Rows from block 5 of the encoder, named by matrix and row number. Rows with one number belong to one channel. Each number is 128 + 24 x the weight over its row's rms, rounded and kept within 0 to 255. All counts start at 0. Numbers have three digits each. After the name is the row's rms in percent of the matrix's.
# convs0: first 3x3 conv (encoder.blocks.5.convs.0.weight, 64x64x3x3), inputs 39-51, a 3x3 kernel for each
# convs1: second 3x3 conv (encoder.blocks.5.convs.1.weight, 64x64x3x3, transposed), outputs 39-51, a 3x3 kernel for each
convs0.10 100:112148144122139170099107137180168134150129154121084113083093141148062104051135119097116077104134130119111147147158153150174169143151141180120156118147148124091122116139121101128160128076182136125128135116143120074115130142124124119093109098097118118105101094114140135139137153119118123087108140098139091102135107106146139151131114124122102123118136121
convs0.11 101:139120146152109115109100127122125118143128167178116143123120140160221146115116101117118112136114137141110167137142109123060117118097151103129101090102130120142103112131154174099113130123127139157146149122142139126145135143134107100131113089118127151153124164116119138119117132143141065162122103183143130108136196112133143142178135157121145115147137094
convs0.12 101:168157115152107119139099112107167129123144152106109107096077119075159145137104135098115137127119138135126097136162123140145103160110109109155111116097119134100129126146138135156096165108112176138126154107106144155105132135142128095150122099094130111131135116138138127107124125120154107130127139127092117150111134144128130108136154141140126133137110133
convs0.13 100:107133135113087139107106112152166106141134145134080095116144136090111085147170124117113136127080109113112105167151123182144110166212120110109095093130132142173175102126127125168101160120077169089099148106094145117125118113116136119123129145139069139163082148140111129124130151166100155144138124120104138152110119122039099142101126122128138138128109142
convs0.14 098:143134123125124103125123105096134093126145115108141117122139170122103141142125109100114108093144133116138137169137125156149130144134143137157125130119153105144142105128157102129129160111130157129094150126104150134090158141140112140124119127107103110127100111140111164128131122098134186102174168085083134116140130122109125103142131133130128127126088146
convs0.15 100:114090077162123112165136134141103107138127135156136158144155124154150139146149164151109118098111122125121076121082113101122137073121122129147152121136170108146166102142096111120131112136103140102126140139130122121076134148125134129156128150192098123113124105130177161119130118119160107105174108133130152151116093124122133116116102105120088118096105129
convs0.16 099:122128161083115163098069114122115136138107135115106128135126134101081111142086150121160126091108155137103109121131112111151134144113100118100123147122115154148106097099133119103146158140107121163135086143136102133111111138130119125128137126134143150109127126146144146146112114126117127137102142144150150113112127102127111077125106134132135096099117115
convs0.17 097:143130095111131124093107120140135128168140160118116163100102075113126143090102142100108105139158130153087084137134130151104115135092123144128104162112117117115164089055166076113141146107155125148102101113140136114115113100131127155160152128161096073119110106125125118135113141175088111115103149105113099126081099115142135093126124120138105101124127106
convs0.18 099:141138184138142152120127144118111101135107076124148121123092121088110121116111125129132132136114152124080139121145149127131124136145119149146142128109126088123115146114188147130102090095130132125133153119152139122146140123114149154145142120158126094140122097166134078127112122136125133108113144139159095119147103191114127154146132110156080141151122128
convs0.19 100:136136131108096125105147147128098148149116128133155137071114120117145152150084098095120123120103148134158171113125140098123113134138121148188140159114102123106111148150118133130138149117122102106131102099138125128204131091120123093150130109129124116129122124145158118115150130072133066162132183142121148109111110163129157162148156101131114100118117133
convs0.20 101:184158135143139104181165137115148111158136116161157160131102095108133125085122137135134127142121127115158136148165123115122141102154120102111089089084151138120131155133110164196114130127129123137124128107137171152135125131138132146115130138116146136143123147116138132152127105087097179086092182075111094140116126113131098132145132118109080166164136171
convs0.21 102:095098124115150128141143139158151096108108096089085133159132133139105120135143151128153134090115091121114114120095121132098171124143147111099140155120145149151111122126119086147152119158117159139112103131118119149111112117114124120112117109099088114128113138115098081129118170142109179103149108113126152148102133094149119121127135133140150139148157110
convs0.22 104:093097153118104142175142167177153158144113155107075114122144109134084126146131118159115120142111096138154138116133143124136132095125136093112144089103123117127149114108099119103101149143114128121134146087140164113112126107144119101138128108090159130135158117112123110114128129132090095144123083103152104132137082111154134102123139121157115109128149129
convs0.23 099:124157125130147140124122131115121121131099134098168126127186171120146144142118120111165160120120107117115122128150163102126135132132121132115119126124110129118103148171151092148128106104117137122098125128122123091143108099117119111098141138140131138149093111101121112113147115098082102122123151133126134119097146103108146085139147162132152134124130141
convs0.24 100:165122137121097101084048112140101102155127117130141142148157145161082104206164125155140156155174157141158120130123137101135132111141132129136142119140133130101065165130121114130137115140119137092101162126117078164152156149162158099127124126114131129146137136140097119138137084107131121149118170135140114130132118120119161116153132116136147119110096086
convs0.25 100:126128122113129110150134098088071084102139109126155129134150158103118078126152141116138096126128119120107118123143117114108102112138111125138135133123145106149149122091126122131136189153135093150096102141105137160125134134158134159153120127164153140128123098136125113162142092110151129165165170160102141072141164126153178156122132121128130182124124136
convs0.26 100:106130155065140188136135155133142122121149129168110121153155139177108095102084122151124136125124137142144136125120100105118143123124124142127117125125142150129119161123147141153129145116141105103124108136157115184151122097138094136126114138135146097135148146142121160121150055144107187170131166137132100103150188107140125119145126117139106169112131148
convs0.27 101:129134138123107099126088115100106109139142084125134120117142139138160141134117138099126151140113092151137114149081110151111091136163148118115125118185143139135128117131125099090113162156116127064070145155129104140167120133109142134129164119131118128176102080107132131137134146149131100123118100140115131156106117127117149142114111146125130103116120091
convs0.28 098:145074124134088103114105119103146134107152148158120151124151122119132126121109126134147139177117117159130113131114093111119120159132111132154096133145107126100092126142136110138124120147120134093117151143170139136109122085096122104091138144128086138140105121159124107140108134155094109165075148140117103116135114119110110092159146150123114120117127127
convs0.29 098:123134129113110129090133163134135150115141121115186161097114130119142085144154073091093137126146154107114124118151176129135153149105119153116100137107104129135102153145133102153097152115139135167158131126129122114147130117134123178124131172142119085078120140124132134116111137135061143092163126097159111096141095128124140131131124125125120114111136129
convs0.30 100:173117162110131146107124183112122101125108142109150120123148150130157165196141100131142154123148158095168154144118109136132130141128135138101110133135110161126120150118118123117134100118157171081103138140135101165130115092128122095131129121149146146142142143113135149126150120126131156103125142106124162114129111142114090121128113126131107113130108118
convs0.31 099:132116129122118129112131152129124127161113099114114106142121129072085118113124151121096117116125143137130098133112120116150118117102087155132134168118117142102129165142140153170148116122129143128090157150143072080094111126148132115149125141152147120107092110111132106099117138135131150136076121139141089122119117096094154105115085108153139153160092126
convs0.32 100:170131101148129107108091095161124104139127121177153160130098115103110144147102122179141095182107094146154082184125114163125134162142128151117111184108140132127102130099119150110135130122129112128115139112137105135114148105130152110137144125108131090106138089109119139129140094096147124121142122091107133104123101145102126103138150092145146116130097089
convs0.33 103:147151166121159160101111148148105135151106106162148141109108113107137115115087102132125138092129157061091167115127158094131177105102158135131139143089140116109153102109088108145137146139167104120131103111165117108160138142133112136118077134130128131133125141164110127142134123124129134114133170153132131157113121129120153145122144130126103135098096115
convs0.34 102:139136165115128119125107115103091115101078105097168110154114059134163125140123121127130136149122107109158125130130124127157148130143144111124163094155160110140110116125091128140114166146137100128146156125156157137155139137117130132162161120126106117137128156128104136098148154117096098160146119107123106123129134096124117117124116103144148131104143096
convs0.35 100:157161136124095140105136143134098130140175098145152119079109112165109103087139140119099126094088145151158130132119125119132122076102129146150121083130127147122132099088142152101127140132118110148102140112126178161103119126151125130155150113108133113127136117133131117134129115143106101148132110123094114144123125137156156119155160149136112119136104123
convs0.36 100:164180171105152171080111124110157117142106137128122150086100111118174147123125178126092117137174162156168117137153135131135143115125111132162144143087078093128113112138088141146123149148140160152112127143144181150139103104099117112115128148117166151114135137109119128105162105087158083109191115132127089099089093125121123145143126129131091129093108136
convs1.10 105:143130120123137139080082125125124135098140099088121110126116121189168109129158149052135146090126127161100069115139118132157116111167145100111156117122096093121201122148109102135143103116116164133133177140106109149077131133105115100128113130119144165099157157089141153160182130139091142126098130173079129144153168104129185146107184133110129121188108131
convs1.11 099:126150143144132127135093100175112140130112141104135120125138146132099137146130083129156160128087107120145143141180146139139153097143103161142093116126145084147128113102105122133134122174138129177154119143124136122132114132120138150094105116152079092095139149117079173166185119137175122117150145141145107133127142175147134146128097107142120115132096115
convs1.12 105:179152130139143175125172086096087161110102157154141158154145150121100122162118120151167093137106109137151187182138131150131130123122111137148115122125126123130112154128172109115173134140167125132123093158134143114150125142146137154145137151122089135155168141135064128101128155149154153120127142150129134119111101137145139146182131155118113145097147110
convs1.13 093:141147156116125117084148158125121176141110120132127103212159120167150120168183139158112100161202137120148142116168146085117138110142117157159149083110118121115112111148131128133127103134102148103121166160161155127114136153148119120183113154131164093082112133158091098111080153164114106131105176142111093057141145107149128151144163102164163137153157137
convs1.14 099:119120120088128103100132119115119164146103178162124092126132125108101115126090124112125154140150135143138125150175146112152100097103126119142090092134101138152168126103093148099115140119094148125118136129111108110157167112063166118129138171062150142139162104146147157121136127150156128086150098102113122081107096124124067129173114171137103116132145128
convs1.15 095:108099130087075070152133122142147117115074156133096149131105140138135142105130138104120135118139115116109109132087112132121154160112158139149137125110113128130107130111127116079129124125122140158128120160113168168126121124122118160093104136079114119185095129140138192165110157110088112136070095124128125118117126120138151140119126127136137153127100148
convs1.16 087:098121126121109135112107127126145093123143129131127119116139118091169117148142184108098094112156111093127105090100093103115130092115119146088082111114090133128142094138138137146130134130174090049124131103106099090145132107120141121126145106126077147147106114114116104132098110117153124153148102142174123113146157148135097093132081134122080105114111165
convs1.17 089:107162171149119150152140139101110126129202153129141152140145120107132062104118119143139164105115114109118108130136150097145121105096103136134148166147186126147105113139142125120146132146114145117085168123117144163140161127109076117094119108107159154129138125122122114119131136110143139148137116116116157088137158132114116165156148125140141186109124138
convs1.18 107:108141132120135171117121144132161169100150146161139098107089124131098123138132098123131130119138128134111086166097099127114108073102109119131117103113109110160162116134139131106086147135127121129129148104135105120110127091101118120142109108184097134095161076121171100099133103125118088123177141151115149132122132146115072102153108120136111101134159151
convs1.19 104:099086142096140142100148155116151078136133094120139120131114136102100118158163162128148117136131084128121113101133147048108141110136137127132113103127117133134152140153150128122098163109177088110137144157152112131153185127119123114106157129125120127057124137125109138142130155170174143128159114115096155106092126130115120110108103103099127137091121125
convs1.20 097:126117123107110111108160133084150109176192161112131170141120147119132188097075100152153164121113122095097146171147168190119121146128113170138124125156106140147124133138094170134131110130130133161149123130164104141172108154080137136110107148068137135110098114141091100117156110102104089123089111114186108103170146154135128118127080093103122108130152142
convs1.21 103:120111155133150149171178118076141115107160181083145164109129113116112109113130117133168151169124151145094160146080141123140189122151110094110111112133138098099157152153166121128144135123141143123167119112131137145130072105117115120165169136144144118114138164142126163121103156146156146117161208114129116144124138099114155106117132094096094092155093139
convs1.22 092:162167124158147151140121150142205134155141142150139107124122061141123154071046127148100122140125161148148151113104086125116170147152136144113122145135133113123138149159145138135123113137159114177185086178129138133142133105078136120117148144168098132154105121123148185136145159180143092108104159142140086112127100094163142103122115110134120188156117110
convs1.23 112:100126169119113141106126142133162100150122103058085132139151179123123154110143123142130138113126065093117094105093126104146159127156122120142160083150162118144172103134165121133132140154121121118139139133154160117121142152111088114124126119157150127106141131114119140138118138116116075106107125107147125169100131144141167134081094123109124138145158116
convs1.24 100:143170155137158146154122132158140090140145078124163141110147158090110106120141127154142158103116114124134161127146113105150114080110130106137139151144154138144145102098144174138147135158172142199139188170124105109089144133149126113153141111149123171167115112104122089140116084125130133104157169129117152131101173172135120140076064138100110168116098085
convs1.25 106:124139175136165148162130150099136146102132096148129110141116108098130155140154136091130111145158136149126154103089097060113156128108136133084107133146140150133143101148099132129115129124150165117120153112113092094074143095127115124124162140139128143136087104116110126138139142124181131132114106117108146135083083114122136145116128141114098125112083112
convs1.26 107:124118106087116150125091123081090112140143139113125149135133121083133119141142129138159145138132139151121075104104105114130129137091133139137172125100131090108123150138145141163128124131142160160124145110154137142096082142109137178118099155131158120102171153144151096115095154162149129137135114132177110127134099110085109118119105120127120148107168149
convs1.27 103:171122120097147133082145116140122135121127113121111103140102139146111108118113151140125089108134122108104114182104092152129133143129133120158134083130165132163132106141138107117131169089095113114084111131128121063102094136117137131107126133119157144111147138113145163089150169111145101113126112119129144118178164120129107135074105108138134157134130162
convs1.28 093:094156171135109156116110131144141128133162157167160142087140115157132155163117151074141185106115171091088097137145110124118137135094130153125141121124152139131102099127112158162105151113136076107109139136095109142133116107116087116118120150094129140148129116141141168123102122137116127135139121145103130164110083129118133098092130125128150089144168165
convs1.29 085:114149117101114111098136084159137176128137135132145138116199167150159128130131157103107122094106134142150156123117125169124139135146102171129145152119124118093129122144166099086118091061123131138129093111178079127143121139134122134169118090084100141118064122179081143196119141124106128152104168121141125123172170117128131158120118099149140139148167128
convs1.30 090:154127145135125164124118173113120137096124127104107110122088128106111110130125175164175133152142098128104100117112159135118125121117134110118108076146133094134115130124110141113123158157080112170136110164180132162132116167142135120091106140114156128117155099129134100140132163147140202134144161146102113174097115171132143117179113153155132125133131089
convs1.31 105:150068118112111148114098082155108145151131148164112153123110119145162171148125126142104134077083075135109130121115162135123153074122126111144165124113156110106148107094155119154127132096053123115104157121108157105123120120119095115155128152150133134147096102111116143116150108116115138145141147168132063099146110150113097124091112121100092101142173131
convs1.32 101:131103112118146099116140123099093119120126139138086146154113108139126145128127130142141089142147118114132116130129076123135140064092128130100138152146122162162184153130126124154146191143088155151112157140073137117113130148136153079140138156101161119103140105125145097096145129149136148111144148133130137154111141121105157124114125084148131142117137144
convs1.33 103:123145146142144202167144183121093097137147125122118109112117120106123103110137117106129149128179173169123147147159107188164136181194139143099115155128122157163118153147113113117074115096122087093135130122146151131139155128121133135142159128166146139153170103139127142137175141140177143126118133162100128138117127108151143156140163147154166134142164105
convs1.34 094:153102116191115113136155163133096121158120100137122132165145153144129151164150111141163081119172143140151122153156191105134099144125125151109144108140116129156114129087074119097116120124116103132126173134124159127081128198179085152128151156151126120108127130109093136135104095141144126112145138105160147109131157110132133146124147120116113159165135133
convs1.35 095:134149100124154108162147135104136152143159127136146105126122108129110080147171152110115150097137117091148127163114107139100111157168145159126127173152083164111098075139126139132129107158185144137115124141180168149132146156145159122137157137164128141152155214130104122114154144159193142145130104132132101103193176124143161129158161165093083117144148147
convs1.36 106:176178130140155126125142114131076094147103130116121128110124155132149134133107111132138169144112130162138102126124116102157089131120116160155148105118157158115103122147141141155134145113130164129161123133103133116097140143143153151090115127132120142148119120128113149121098116067092127136105148140186138162171127185159143173115138140122140091085130108